From a checkpoint of a small masked spectrogram model.
Model: 1.13M parameters, log mel input, norm layernorm, activation gelu, widths [64, 128].
Training: ademamix at rate 0.0011, 14200 steps.
Rows from block 7, named by matrix and row number. Rows with one number belong to one attention dimension. Each number is 500 + 40 x the weight over its row's rms, rounded and kept within 0 to 999. All counts start at 0. Numbers have three digits each. After the name is the row's rms in percent of the matrix's.
# q: attention query, key and value (stacked) (model.blocks.7.attn.qkv.weight, 384x128, the q third), inputs 0-63
# k: attention query, key and value (stacked) (model.blocks.7.attn.qkv.weight, 384x128, the k third), inputs 0-63
q.4 090:450397493486525496484452504475499485583520558455449540513527495486485507511508527585541465445481515547508506431424513541544521525518429500546481492504548536520541525492539509432519508509556480
k.4 094:448517474476495531497442461395497459460482482472483519467578522518515494489563490521482415464470530550431486522445506522537532500566492445534550544586527463547478479505533483544615464434514529
q.5 106:520453482467510454524511452529534527536516496496473498471499475533470546529498551463524521402494590480571588507564475506523467550447434468550465504508517448455527504452493484503447494542561463
k.5 108:495514468520488550516541527502469479478475501493497504476566475473477516471485501515590497468532517423522550502570517519493521459457488502533385500528488464539467397490504467537446486501514512
q.6 097:478463523497472530439504424549462471524525508548473489503472443498466497489548536513555490480465568577493504450587515504563503526513505551500423520479506486464574541527535487454412473465668474
k.6 104:399505516492503507488459523578507541499544507510509511448508432496510501506511540501525475626451551483525499518547470491509558474541533536508444529518523457477428465469518487511544493463469497
q.7 110:499477494473473479518534465451507469533481499490479378556476526525501576525504486472468518558529525558509425448555571509451492436493511416514508487531504543455447435445500490504410431495572520
k.7 103:495471514506496504561512505462423493568467496561483486456494521500470495477571472528498525485498528441451475382518506553502478526507486521511479441506473488504499455547470520457414412542485513
q.8 096:505463494524483512539519480503553444503525446532539334511536516527461504487484520437458532584492508512477465483450565482450496406492484409524531481509525433578490499443566537574474432483492545
k.8 108:486458525545541475511500471501480494511379549553561489555489496506426474511480474568508592514485484515465477434453533544485452508507445557462500460475453503534503489530549569476420403470563621
q.9 099:561510461466581483441469465465487447462552577553415428476505551520478556481535522401466533461467482592562404481519529512511473589568522454483517475539532452491534503539502546448424460543498483
k.9 092:461491503453575550499578473456436442549464485502445472575479515494460550456554537513520516512525539502551388482517574482486461495474582540509511474505495451495526448461543559443550482595459497
q.10 092:485460478470524472597502463476499473477495511515497434500485541470543483534498517507475552510582523512524422519456501514482447467524518473512553480520465373490448530507538523431475420532454509
k.10 088:499493521508454511499515522438451460549446499527481448536503517441533500506555519525500499491504545527489475463514486542488525470485566488570496463460503435484505480454539513450476477494592544
q.11 101:550532469485570502529527475473504463489479559434487573461488561490454546520486519368465475527451567542502423513508447488526444463606437467481466500503496493491502501527492510558495521507498492
k.11 098:495480472502513532480516488459431455518514461398453515553500527472498511452505523511571458529454518512562460532460509524522453461495530471535527458530520530485532505443511500513640516621438487
q.12 091:459488444508492487588472530454483533531498538469539463444451557485549490546483502390490501455514449555581531521582492459413508467504453474460485483514503374460475487525490525573489500565474519
k.12 098:518449497498429538505546522472423425543431510538473478522525493438521547491508523511564552395497416539552589458589547496472554399415477472474448475548470468498463459496489513517434488529499452
q.13 089:526454547495442550424522468565594475454497498580430463586486455531500545493499504570491524463511432556454539530465478542554574510470542544448568495481546567471544494518457522469466493469553481
k.13 093:468518511470529530529512523485543544478423479603461495516485419561483515485503458486497522499557554545599507520548533505488520543537484446450492513478450529508511502530544490517411512523467510
q.14 113:481524502517450458451503506419438508468500533417527593492523473495525458548485502486529474468431464498498397473538554486491412432580471564527461477473507492529522459522504505474523490470593485
k.14 095:427518559497489496458505528523480572514507494417530494452564560518561507589487565392477482431468435528492530502475518449510476488553478423525552490501539505555432511538476507515538418506512545
q.15 097:518511528470519491520493475434434522491458539591526476521469544496517517499495507586517434438515571560474448434561559518545508465465458508526470513488512528463505482504504544461414427445579508
k.15 101:514493508519540497506469519471500478488501591537511470487489506450512478530608511523432464530469458525498451484528502444529504506512550441547481553464536479533418445552574500492448488525463580
q.16 082:478465501480466503565510560501486541471442495490542368525500527522486489549412494485447577507541490468530521448526461434522487503456526537506476481482465521510437461463450457449470537486562537
k.16 090:487509490458459514468490539504488485507518475499495408507513505534492543482460491478441566569469456434508545493529531476518438496507591514534516525485524507532443437471479460506511548492599563
q.17 084:521457513480528496473522544491498511469487582534521481449486425469490449513544524502477520472481431520548556478637518508453508534484577517519491510451502507433517492520464484481399604504434470
k.17 081:461501514510539508447543525489548506461476561588484516494495464498516452529448499482511518419562513498515524523569513518490559517469502493532430508464562411420523491453557497455399564471475475
q.18 072:537537514523551526442521505488461477478537503561487545545432509523477519504505441550472523524501467547516440494473452551533521546487485415506548506497450515527576480506527539522433475459470472
k.18 072:551473487465522479524476472493513532545474500476568537521538480491489420491506509587374552557486391544482503503480468471521558493517454459507541542518483571544428449551524487500420500453507491
q.19 085:553503497486505479581496470570577510529456409440459484502460452501402551433499505469502527608514596571516432449453450502528549516507440502478519511465477568476556531527555471510529526467484498
k.19 097:513471537474483541566520530553507495507480524452447516494477533545535487450552493461367545513517495533477504459487464512532506579478519474565532487493493518552485447558490477482556525494446529
q.20 077:482506496547492530534515501468510450528512533467509560493472478463485511466433491484558523445443560475492571586552496530436456438453525421511458492531546501492457459466504530485477550621540555
k.20 085:519473481498470486433559532516505502478497468444480561437449471475544540496467510511515564471480491516510555509553476545411496439439459439551515464491466491405519490416576548546496519433494524
q.21 081:570541551524556512452523549453555509500509480514430518489475550552475562426553478447485439519490532573551465479473526526537531487472434408529538462525399547510518578446440487519459439405463490
k.21 084:471522523461587493461495519454626475437588452502488448433473515487563502432550525474501419515506531562435450500496441539489483532492486413495496512499575509553371539396464469501469475499480546
q.22 074:556458559487398475483485536460464535525443463470512528477491516459500458521365511520498469524445558499485495559487488508451523543435470459525480505436555529464500466451488513484529522551454511
k.22 069:541512523592485448525463469483532510526484500545536499503426515539517476509455490518497508521531507487473522468428469540513548475476386542491400529433557543477492547482525467521427490552485576
q.23 078:449461515480510545564510510522503483438541409476613505443518494531480495455483494453501523450536551530434489430501494477530499507547537519581499473494495516552494507517557482464536506537534508
k.23 077:535485550541469539501532496510489478492510528522530511562542494515489479485500520457486550503519493458584413515453474445507450519449542552562485532472544459570539451465483550448548495565445456
q.24 077:501531479508507557518470535558531519538539535593484476481489535508572535484509477526465445555503464459580496482475431518525516509557618583511551544467508544459572557480492479520451539408484490
k.24 072:474516476450521493484446448488560476518530546580491544547499520445561516527529542540467510519470434462459530502518503535463466495501501603476436560498534440493500507518417510487441535456573524
q.25 080:520545501468499534583532498519485502518458510586436509446506522495521558510505516428499485504484518481482443520449493560559484567469567538474548529541552438496476565513532450576527501491448498
k.25 079:482482490524564510495491523431553551509375520530489487567490512452444504507516517486530458490544468458524511491462452494512509530494529549461431531457450453482562548470496523488527530514473514
q.26 081:470549498542449449589496554522464499494476538451552538505482494531470469503435520490502577430505493516541516470489428537496489549501497444520523459541538537538559456589505455461540480596604510
k.26 084:477489532529491525555494469580487486519521444470501465483456461527430457427499485487494518512482522562546496530467507459479531485467439432518589460541530479545471554544543499547502415438492519
q.27 084:496515485505485484534559529588492520512499495519528434508480527543525404459433460525507533442473529528502531503507480410526550446474437442514509473514478510563466403535558428500537530496603520
k.27 085:511495460501542502524482480579569516491510403471527470467562490569486494482520539524463531473526543505484553441551486514502547480484511612506494501528476479532450503598433439582543465484610547
q.28 077:480492503504452508513488553454536500478490534484473469430485497445560437558500526492527495458503453428429579533572493512459471512435475483426478502458581513426511524464475509488470573692468473
k.28 088:501524474542478437524517520463540525514528530474513539461468484493496518542451439452557437490546445409467541510595464528450535501494538502454432509431537515434638523447527466531518579504415475
q.29 083:483467468535530477527480480524582438525470523555488565542516511508454510477529521487501497414532500535564508565536515470472490515448432535553512469574476399464481532510499475532480438539528517
k.29 083:504541510454536512567520496558548481513463477527443563500472458509446461467500511481554552461506500495546474541516452473487498523469491478456491466478431484496503483460497499459523493503459500
q.30 071:425492495513587454454493505509421499475434577477541497472501534522508488470533523513463494492438536454511543468532564506448563534556509544532524499521501420485429465507379553506470456464532491
k.30 071:473464485486528485452520445557469487487524461461550510493535560456557468450494509513579471548466611500467545484490581469459497522475402480439545508519543441455490520436524556519549473475516488
q.31 086:591463480566576481515492563507493480505481495571499491529538512506470467504527561563518526465535593474558490490466438528500498541419504557429428460455483493455487463488468575492514476422509523
k.31 073:497525457503507527588506513547511518501464468509476450550529526497517475446520497547487557484515601481539497449504534517552474504491480485507452553488428469526459429431508527590604459414515506
q.32 104:451503466532403475467506504536514586487497507492527492442462460478517535545500460498554523366532452456469556544568544524465482469500452494455498522454508514478506515557519461580546600500589526
k.32 092:476476519531466526517497497513474525498524515457504487471459516465607455523534517512525474429557434433465604476577531449522537477522438449504456445509499497434448528526478385573485547544518504
q.33 097:564527548508510465471469462447532527537529473475463475491495443522557447495476483555458438493462509429535509505540550499501485401496528477512505482454506470492450475590536487438459526460581498
k.33 099:547532479451523478524447463448478562498469438533420499463493464499615515491492482540422473478451523480436565494579530473474450429520559481505533517458559498502391503515534479552445538501527510
q.34 094:465510471499493584479515551482452492525500503483485519480505541486533531472539469454469514565498439437544551499520470494479515531500497539473519476527504463527464459393594509544599465547530422
k.34 090:466562435535476494491597519528469510501491511542497543432493429489495541512474461442578515505544501478592565520508504500461491461473516584460534556500423434520535532435546489440550479481502485
q.35 100:535439518461405551595503546547474448510425491526463506545436504532494463439458506595511489533440536593517522448503512504476486469479538430457494452567506531520463493475455514485477543511549505
k.35 099:534469435528477530522573481578485549555402463592503487543488446529437513413511472490533510506532509566544525462464502552524495491480543496495542513514472487533470515496477522519456495518551532
q.36 095:534506485494473471542481510498537516428507479629510464509417497532507539510492521584529412495548477431453515469508553567459492497464505526414481495485474477403552554488459429570412502566451529
k.36 101:503499456529497468550524504483480472457504540574460443473415462476499462549504494529503432498577488456543573479529464541466519536453555506414447446457466477407470535501436413524383525595430528
q.37 107:462502512505455487547512555393456478574543557521491517462475527493565461481426489501422510509484481421515545512546524441479531435538476407563550539575507591508423510545522491494467428502570482
k.37 099:498521423516500445470581459412468557513499498588537555509481518456528511547449453472455412449469464512499532490478511489504501452467534536531506597511533532454506518468503548489508468471541499
q.38 094:477481479481590446542489438475470539579476525476504549510500465485461524510478517468430608499525528433524476509493538478501491505532493407541591532535428535477470546542507498512470520521452470
k.38 092:461499439512563412493517423520510587476504512519563508489511491518432553480452494459459510497462500462460536493469587497536450564510491445546535558527462519477501498528496502527510475486451523
q.39 080:461454469531513503491512555543517572494581507512525584492490425513496503413505495483454536483443487464451523463536538521470525591581523511418585485498519560505478532492544508552458538510440510
k.39 091:524504476556497535476536522587547520476514519559572550491492475471416486462500470508456505521442449475458527499496527552484514474477446473457546443555479546497487524563486476554397539509479504
q.40 081:466506452469485526393536468512495470492550518457450497533516533509556506525526485443467453450484432508469521492533512482522518442507453498543544551573569475493468485470435521479430488501578509
k.40 081:425538501487528532464452480544502485483492535491442488470515484521492552519462475491487418438445432537489530493491526466553480488535514621527539557507496457552440507440513545528435453557540467
q.41 080:541493482471440470465555500500471455552456526502555432517420490512514486469509532471545523494513527512477532459458515521451472437465494507453424505505532555531482427541516491524519489539645514
k.41 081:482474512483416512513513495533471442520420479529452462536469471485477497471514469496522445432525461468448543474537519517478498458496498534470509486449508527512550463533510486540462448538537518
q.42 107:450502508489534512506493496472518488448533498446503421480475489493480449526539514484517514498508497560405498447526527533518502482555431499477487490480536443495498519493491531427499460572548532
k.42 090:504466573483529519531456536457515450463477506426428447552515524499543410466546522531462499485490457499404472458511528486488459498560474453530510434548509493558427481529553513508418472497531561
q.43 095:467528561468456468544504508509500493565450522428500490425440524535504468462490510521545484462502536444546533510484482512487416484431529433582443501568439520457482481526557440483503476486534484
k.43 098:509533398552524446491573485546522514567458490451491500512450488578511495465449466498614512480556568450590493458478493558467518484459563532516526511488519495463542489450521484411484453462500515
q.44 115:538491487514530533472462430505483480439503519499482439585476541444523511537500475503524512456487539573426447444427499568475513529498466483496537511467511477580502532460553548454478549503570532
k.44 094:484521569443496488503429522524488416557501553408475421543515560464559464487512549514416458532452517517440424515524550477529484521500449445528502443523517458564437515501540498511515505523518519
q.45 097:507489494475518568578477539501439475414451534487430493456516537487512532537496512451437479538497516552555512448478494500502471576494549482540527487553492435587575470487480467448519510474490518
k.45 098:502498515463536542496527468517429456496434539446472500455549521501470540512484475495529489530430497567564511513445526499496478561453531484552545594544431457609520473494521545438556449469483525
q.46 096:544465502501434449589506582480489533524462465478491454522446485537529446476471507495510555517544574565557453497561515509561524489476491388438524497502478492479488560506517480474448502508507507
k.46 084:517468460525461521548524511585471575486437456532505504482450468503440495446452545504459472464590502491553539457515485533563531501476500502474540466492512540511453568503495421559480478504524532
q.47 112:530526493511511488398463478479491494530483524555491443517493535520515529506428507537494485494524499466458610486494604513473493515447525542465472473495501464499510521480510523501435468531474506
k.47 108:556531513509500542487478520489529401490507492567486424545505485516498512544541482518502445501513427492481509454496569525458502528508579461454502446507552497489432544532509503447405467498481497
q.48 117:501463487504521510393523546499461451544508552476527524494503476507518534465531504422480436603573554551487458532477438521546531485418487457484580451497453511420505497496493559428549517534435499
k.48 120:497455503490505488454495487477498521553500477500490572506571497509497596402497512455536481615507573535498479504550581520490539490470519518462597474496503520459522489445430541442538501474442505
q.49 119:464548523510443553485521528528520505533536493587462445565481526437513493524502518524471450507490450429554552572496524496457536526495580469521572536510587461418439515476512538476432540514466483
k.49 124:497593524460501518498540487574472483506549530543493508495479561479571530505538517462477448484506474447577534528547556468453537477542563492507573612489550435437440461420537587464450510483471465
q.50 125:507517515523431527504493575554533444411463472504508389535479475526464526489458503445459558585550572525468507453484521542561490577494530444481534487474518490500492526456504463493478533523438494
k.50 143:515517542494468495508539563564561393466467508469512443497497466550480488510448523443401560574524576492533504455473533499555481543512506524499504480505513497524466492450504469462510502560443486
q.51 113:560529527497574463399533471402545504397500443524467442523488563531483584503493508511498484521536528489495523487467501475504470537448530421476457514444535500494518524527457486547480444535431493
k.51 135:567508551542569455428532472414534444448523435514465499578495540595480546467530509497495517514509507491536433519506493480496486472408516445490493565493489505473494547564432516462524440529403523
q.52 130:493488487513506493587523589523481472542495458495543515564496513507450484452571494477563516445502534538569463553470517477477520534466448572443440451507394483495517409464456524456444540452482532
k.52 137:493478478511504489610510600515483506496445493581543458520499442517422492470539463484569503464540532495524415526492541516448545521469493589508430460548468582486517491442486510518438497518467529
q.53 117:472563493527572510618470490534475487549543519480537536486462433528514533502583482484419463558508540467466460466448483524476502557498471576474585465517476444430451500506471504463445503472610563
k.53 112:445494479533592522529466510489519514531501533556500548427521514526437441512483475539394569546516449418510514498439534538570519564556433505502538466547483471441446517532516525553463491406523481
q.54 120:445432501457466498431507527430528476494480497514533504517471501497517512479486517441495584436468495536534510419454523504507485546502511440609444459516513501555477488476500578471512479557541515
k.54 129:476479471486510480427553511456552506524443495474585432512533518437487525481526578493481554506452461512538500469473475466511420500459535516548451450456512503524533436515485575552470459532531543
q.55 127:523476538494483507526495512514473485547488529504463543454536486516526518479465500524489529412476600631472469426531524450534494460508533486520543540521519565421446471539526470417428474388546542
k.55 098:524515508533505528480507486498497520523497558415441551524517456515537537497490475540552536485467553529478497481475492484557421439539487481573566521496469546487507464547499539476479498423533530
q.56 126:564476513514554490550502506524529523502465491521536468529477472522466496485448510637463536511454505498487573513542459538510462457408529496445545486523497463547434468642564500485380529532597503
k.56 124:565479507485555498466479470579508508561449474541532497517523524523451424440450520572486603521511533443580527545496495532534447475478461456412497521502476466535420414530566479497402538461521461
q.57 122:501494479477423499529473569470552492478577498538514517514465483528496456461478496521460533540517390485320526465513475482532532471492507540537459498525506569439521501531449508597480515600499479
k.57 139:519496500462461523509479489567512464560551488612519502535457474504538465454441538484461551481522446534400510518433505498470481495484473503480478490545516548420591467486455511545450513587513418
q.58 116:475512466493507513472472633519445454476499503526488533455524502429455512520541522502514429417428528484489600450544525530515510460441440539529426488567519437521451503477535525441473430542550471
k.58 118:471532483494448561481491542553421405541441526479493518539551506443492549493537530521527458446429574539526538502521549473478486451411460462478491418501466434518500485441527579430451475442572470
q.59 125:447484488504550530530466518498464508496364503445494456489476468543507481510472527496498555553479412616545475459540500518530479527486509430445553501532481373509545518570507461474522502569507524
k.59 121:413499523472550575482523474462468473536424511496484455460428459549526532501464494489512554493542468574558435431520527500533461545490491427464574463521436439547536509543507456516550470577508522
q.60 123:500482466506472462441490578441440502432546483446519508476502474525536511510453476440450482475516475567480540478504541499529483494456420438472542479470484463560459491485507555413414468500497526
k.60 114:547490501511580449455478567470477494496484503510555487436518486514539507545457484481409516463552429519478548457428505496569467472498479429504462461481522529542428508510597519497445441428503474
q.61 122:434489512513496495483502524575451514541492492402482467442536459538507518520455482435550522467520458502540556517647460535511509484578564410452448483478541568438497498531460445528555538502510490
k.61 126:469493525538449500478522599543446585522488434438530499479523484526457423507416513474553512469529455519471629492594407533520510486529527431424467462553514508494503534477457467509488587474505505
q.62 127:515455478492414470476469456467477443512511550533516518516436514501516497495485508489570501498503547526530510446471478483473492438521453515446440460509542425533508537484521577409541477574559486
k.62 135:509487489550506435538538502472460483473471544595563465483459537430483506559555519529511496537514482534476467469513451503493488443437523488444467468435522479463531534554565517520526448585509449
q.63 120:587467477484420469558489440500498485496479504431503531383465464498521500467427521527505532460459546402513532450446482504480490531455511473515557452508458489510494501511518469480512571513497484
k.63 118:578489494532450446555479427579527527510453498445479472419500459492484519455476473532527509455460557477474535435548483488504462500440495475513483465452476497507480513476512457497509532489532475
q.64 081:507530486528496540524480462507484461377556499541498547501577472530483526509510519474435531518547478487463441506522487429513537433553493514517487531524431514542473461493512461479486540452479508
k.64 074:500512475469526487588464495516580470533544494523471454566471459552516512436424471570476523512477544527596514575495520419484522510441503445462516557558506491493447575457505484462442546510474473
q.65 076:486556512468502522425507481542598473448473456476477540448551475514502519512420478470486543457522504513530525490472566495526518437482486563538562503431499549524524471507550438442506420511539515
k.65 075:447510548484566539389530524511501486527491504522472513516496525540504510454529489489511474519475474559579493520486544502500560564545502552504570499509454427515485569401516543419510516516498506
q.66 072:459501505497501513510484519574545539484596517514522495432494501488538506416449487532476436473522467562492552516510524513504595490491475533429508516451536507487471515462499438524452512408462454
k.66 071:505533539527458460523556506553455498518549480517493515424466478584490582431541567460566462492531512402538570503537609485522521497478531538532555530536513497452500525472472461475588514486501518
q.67 067:481526477547552514473514452466539441496428528410504463515470549455545506508427510487464568520459506454543440475438485501496497440477482562579461481516484491550496420464493528514442523550556574
k.67 067:487513455471526577503475573426479460511502548442502473508496552404505517472502462503451470491522478542555496486486560530536559507521580464531524502522466414549513477516427497510499529525427492
q.68 084:397445524531471449422520498546448541481482541510555486502566497545516490545564476429515476440523493510549523430437460530510494527494487502491540484530499461473505489474465580510551476517492529
k.68 078:494495500433476423518455478535518528509526519473481522443471495493446537553490504473453539527506492576472499527446542561526513524495424496451508517501587541493451509542538538532486504511642519
q.69 081:521512504520428492484465544459460487490450564503550475554468572487507461554491479536520470481515525584531519520469442444529478543461518470475450501476401507450507476428484581454471564446577490
k.69 078:437472483516529461482489533457460482466484536462445485514423426466531489469494481531521460435505469532496535464450484530513457464485517524573453491483473612490452530405510465429519477514473549
q.70 071:480475458488472505522481544569575508501531445518495438412501470486573523486413457488530503442540570533511470561479524549518531492529467531462526546489473487494457595522534442603448470443505521
k.70 073:542477486505472420590514518570525496480477486454559535490502446569432495573516501457467557464490565489510526595457524533525510496523467513443481521502444515449543513484492490602507503498531468
q.71 072:465491492527563548572484474496548500539499534475498469508557504513472528478460535481480550544473462463559466450494535561483437522479493549515581446486449508591483432505513572476475509538453546
k.71 077:484498528529557531528527494540493543531527468540463488519501521527507496475523519425500461447428484540513424479540399550506583520529480471522531526519512477512554541447498522441472516429398442
q.72 086:552558484509475503488550501539477538452500465570477592582517461513408465498533479545479553488483560481535466538445449479539500503547466490483416483499486479489544528554555477574539492499497529
k.72 093:504445462450422478420502482558502482524486552532587529508526502491499430497480471545508555566425498527489519538480466469491439493464404505509497452525490478510486534497483491542446581538548522
q.73 081:567541550511447480528532485520439479523474502504443514560463518460591542471437518535443474495539478524480483495529508547483508470489559489535562542488515531480473452565542473450436450424578445
k.73 076:536490522497459435475530450485486515553445502483397460522519506528470553447422446487500430468536482542597437476502558524503458443509543502463556537481478555501495439438446494453489510511498516
q.74 076:553576524560473525388472529393462504505555549425487533511551505443501460514571510543573526467495467482486550443590532457482524446489522467471474484478490537526497501445507523406603474509445482
k.74 078:509549541584533603409477494447464492493477517543498549529560511473514464426528461462491526509484401486467520424542470507462492490490579490489519454491510533520449526484554471483530465485364487
q.75 069:513500496484452508515485485572483534484571466545472515451535428534535528446509474453520443429486473492479514473526481538509563542608498471508488538465447508478468532480485428520524533464473467
k.75 067:569470526471462493595468430568548467514498468471466574524460472541477486494496551469498593500504527539543556464485495449467512513537415434447529507496414463473465449493531515499469535393522487
q.76 078:482558456462548557490540495504586433515510537457481528514547534462508517512461498500452506600514526456476421555424497483450503485401489574548430515541502380505500483507511509517549480522496476
k.76 074:493553492530530582474535564485470460472565480440485439522550588519505485484541433491526472512542456468492459519516528462487498472473575509530483493527439497522464533469435576410527460553420492
q.77 073:451430471553463437399456492498455493530472479509589503495521527539533419512505496483507471446505463573462478506453483484511487460511458542531573502483507432540495484482500493519561486529485562
k.77 078:582407506438553439528503455517514471527478519512527516488394473488512485564486525485524535505487496590444477514458510478482427481507488500458503493469541501454477521567479450500499466455627489
q.78 074:553547536496492507559483510567593488472514485463466465446385433495487512472517484539454494466466571441487516474500491546528501473485500406497567476472445571472546532507535464533420562456449471
k.78 073:501507494519472508517499521563527535516509503446488501459568448572435507408476413548538564492499598405528542515501526510524506476509467542573455516480432475534508493451528487511574585481434528
q.79 076:462498536520461478406453556487456541517558515583503502428464465475564494502508480530542434406473503526439570506550473525510529504569475466463540496505516557472486542527463516469468592497479500
k.79 067:476487512543427467467516477434541497564455475574519518426481423533467434585490511519547563455532464536519550521542530554529545498568502448480501529483524443432541471494531499585545554463541459
q.80 121:525537471512520461398458483472511515460566487503496537543666511496439540516541515479499461458577505474429556564523537525460546522546533555545512502457546557453479504497517506522583467483503486
k.80 121:480556552452484530431547493441498530484569544457491602486511481491482495503531550512532442442423425507482494486563476481508490522533458465508458552523539518450457494486533509531541488509502473
q.81 123:566503462472553518506473436472501427495494371557534400525443464524492523449490511409565466480514465476525481432518491510485512499456510515484459480495486496490524515451494518506494524516463536
k.81 126:507456468556464416544509522421485523456460479577512516466505442529412497484448466507589458485595487412483519496463485559432530534451463575423388459512552527457579505490493469493518461553500501
q.82 115:482466501485554473440512566551581476423487485412497443488485494540459466503478509530511452504527561524517540544530550533541494464493522473463494509471525485457482506566512490529381561472549483
k.82 116:587525517511486439544497549527547563490497440520531508489508522514521451496438507453439586486496490490503492533551451482533517478457497415452475504504506537510437521545553466539452514496532513
q.83 090:487461511488471544547532492499425455585493572525534490525495508479505519508537503483518536514431470533504526446501464545477444529425473501422527454518549516495436516477535543414590461640489526
k.83 114:470440488483475522487502556524430428540500510495498458490489484412455509513499549410514532605486476513507555440573515531484497444467545544425485472514501388529496473459482556508486470582533486
q.84 141:549462478491418519585483489553456473448454490535489546483480501492507499512454492610521585447463548480496491471458533511450496438456556539467515497539455557503503503586467477505399522527494456
k.84 131:583520475496505507584507446547528488494452517524489449509531507489472568439510490563522584433514543516537559473519467525437477464430503433467481514489387503451541446536508459514362489532567457
q.85 101:487492533504574510548489430539564506440470494440418474540527435508461554497437533478471526541484495535572493483526491440561481464543499503512505516506484436541547459497484446475477488465531469
k.85 099:514485532489464514505486446408490515484495527464488542518469510537442451540466518527512596515523503537557399480491560490460460544488493436523530490493455499508532487542567498524561504481457501
q.86 123:492513495507504510455512521594516571485526474524495521443508486500469478495505509476550527456435389370478507466573480562528483421505511522494491521469441425501493469436507477553466529433587498
k.86 115:514504450484452464569487519601483543529470502499480520431518448491517439508470479560530518403505473406492580554477488519466564522522460519487518471524525483557518479533573439527488571444480526
q.87 110:476507483499441486498517520500471497534479496489499525475517525489505515513513531414489500446515464477499567513526542513498510543411523489596507487543541577526383444451552541441485529559446488
k.87 097:454507463465438465503534551499465452516488492408496451450468483505480535502498492462556505463460486474555582473501485484447438486540530503555490473498473463508560446437461557499488550504559459
q.88 096:499551495515523511476526595599593498508513440547458443466479482554490472454536481485446535524551535529480490548533546463512520573557521539492521522514473426415473470447445437472462564488472465
k.88 114:486508521462458497542508550612565473481570499545502502465455447560515487507401465408454513471553484489506501504499584508507520542523518544475541489554527512508543604458478462440471518483397506
q.89 105:555495516490445504623513462480493510449583501484495465472526527503465489506499532439484497441543497559412432491415617482490484461492478572531426533531421556551503507489537492493539526505492499
k.89 101:541535461520499404526500439498562460415497463490501436504517501484513541547554476507466502442487524514445497528443436466487434507442536562601442515469580515504542523473497451478519460526503549
q.90 133:429507508497519484494533596571487480486428500560477501575523510486515518505556522502554515461502529484562429533504506476539512483449513516486450526493478540541481484444485464514517483430371503
k.90 115:433479501500509563525528531521535455531482498456510484572461502477440496444533491474602460468480590512576466545543538505459504494517522616542493484489480462494512488428439499415498520501514534
q.91 137:550496501512528476436502400497523488474459515545513491526529473471444508526497486503438414601528536445542489574450570438463485524460510505519495508495504395511460515508460507486462476519449469
k.91 127:535557530502563528401507437433575437499531540552478493551491592497502474528541487509433505536472522508546454538471553447465514488459509560494497544481465452471486540487491573471512469460437514
q.92 140:547520512485442430491504448533447510446531501459510491438522527495478500505515509457510469425555496409474506508503513504465494445501573467493532480472503522462547514517518436493571557534472493
k.92 127:513487520463451480522529468490478531461534440433461494482477483506555514515501482548590424451460543461483571495596435502464531459484546462478472525482513480490519544477408449535535560589469493
q.93 112:478488522493541499495511504543631608489502563505490448536471554487497479490483533523445513502555455400449477582493488519459535434552519505457478540490539394471523509491483457556489557464558520
k.93 126:472550562491479513484499500512554526524544451559526482477463534482613389527488494500482504483417445448507505545515442511462560523545530566546498550512532473442449510549536503534490574505482496
q.94 110:504457522501468467516490546535445494503483487531496469520468476502497519565459499408478437381536486509547545539566550497486521466468417419504408478478564576515489526514504540495451503492531506
k.94 122:519532514472472462489505495474462496470465513607492470517486524477566501569527486488481468370556353524522557549493527449515527430503528515495447510501559497496460541527543511500466455531551455
q.95 094:487481539484496567524534423486454512521541526443540489521434493527505528486516488426529534450517519548526445405454511524553468479502450466505486506490512638530486495497542525424474510403620527
k.95 103:510485480586475457525530491513499525508451483477528466548531504503479473507516466517469524435483470491426437471484460507533526474536486534597472484463551570503507470550554538524507412402506547
q.96 083:466521463514526525490523484488485508495399545558544460518518450476471540513470527515586550413490498442503436476477541520428455567494507551489513476505462431506504427557542540519472581613569442
k.96 080:448513495440532533548474503469565492513484548553480497505525468497457535419591535539505485550490579465516513525499596543524478546516475483433536475577501438457464418485525529507445453567479486
q.97 080:517535476483464517459529509470481487382509490463486440442533526527485537478498525545564458474514501553491558419504524471515510552505485556519502490568498525535550545511461493504489435459543444
k.97 087:429505527499507534497470540418493489457498485447488549442527477496443536464584543456477441495475472478499549479571447448511509488491506508567496520511519501535431455545496469474489515600497455
q.98 081:483437465505523494411545511540452498489445494525528531473491498544434504484528548582561601449457557472559528535561484537469394530464518476497469489540495491485463533500495475594473455526491493
k.98 078:481463518497560526514548513400420548503479465530520476531533475456397522464575530572565516541476557453406474434505503507495486497505488485511476481476523437450451436461456527498523522577455478
q.99 090:449593476509585543479473444586498538441565457469520579452513513491453518526544528548522491463488464458482530519480439471503481511556476509523476475502496532474507493590487448581588552485468466
k.99 084:419496492461496479421462448555422529501526543511460576503474462509506495487479530480498442437453495498416538514488497533583557558540473538548513488518524534462534456537457446534536513485441481
q.100 075:459456472458485463416544503418479490508489544498525444538543518489583471558490482498514561504536486492475479563517476498497446456512424528504471528473523458512504452478479535484607453562502527
k.100 077:582456502497462490551494436478533492559545529469503486467501497507491505541496539541534635466529527560526464587561570491503523384507461441446478462518459480479477521610428530523504464589511526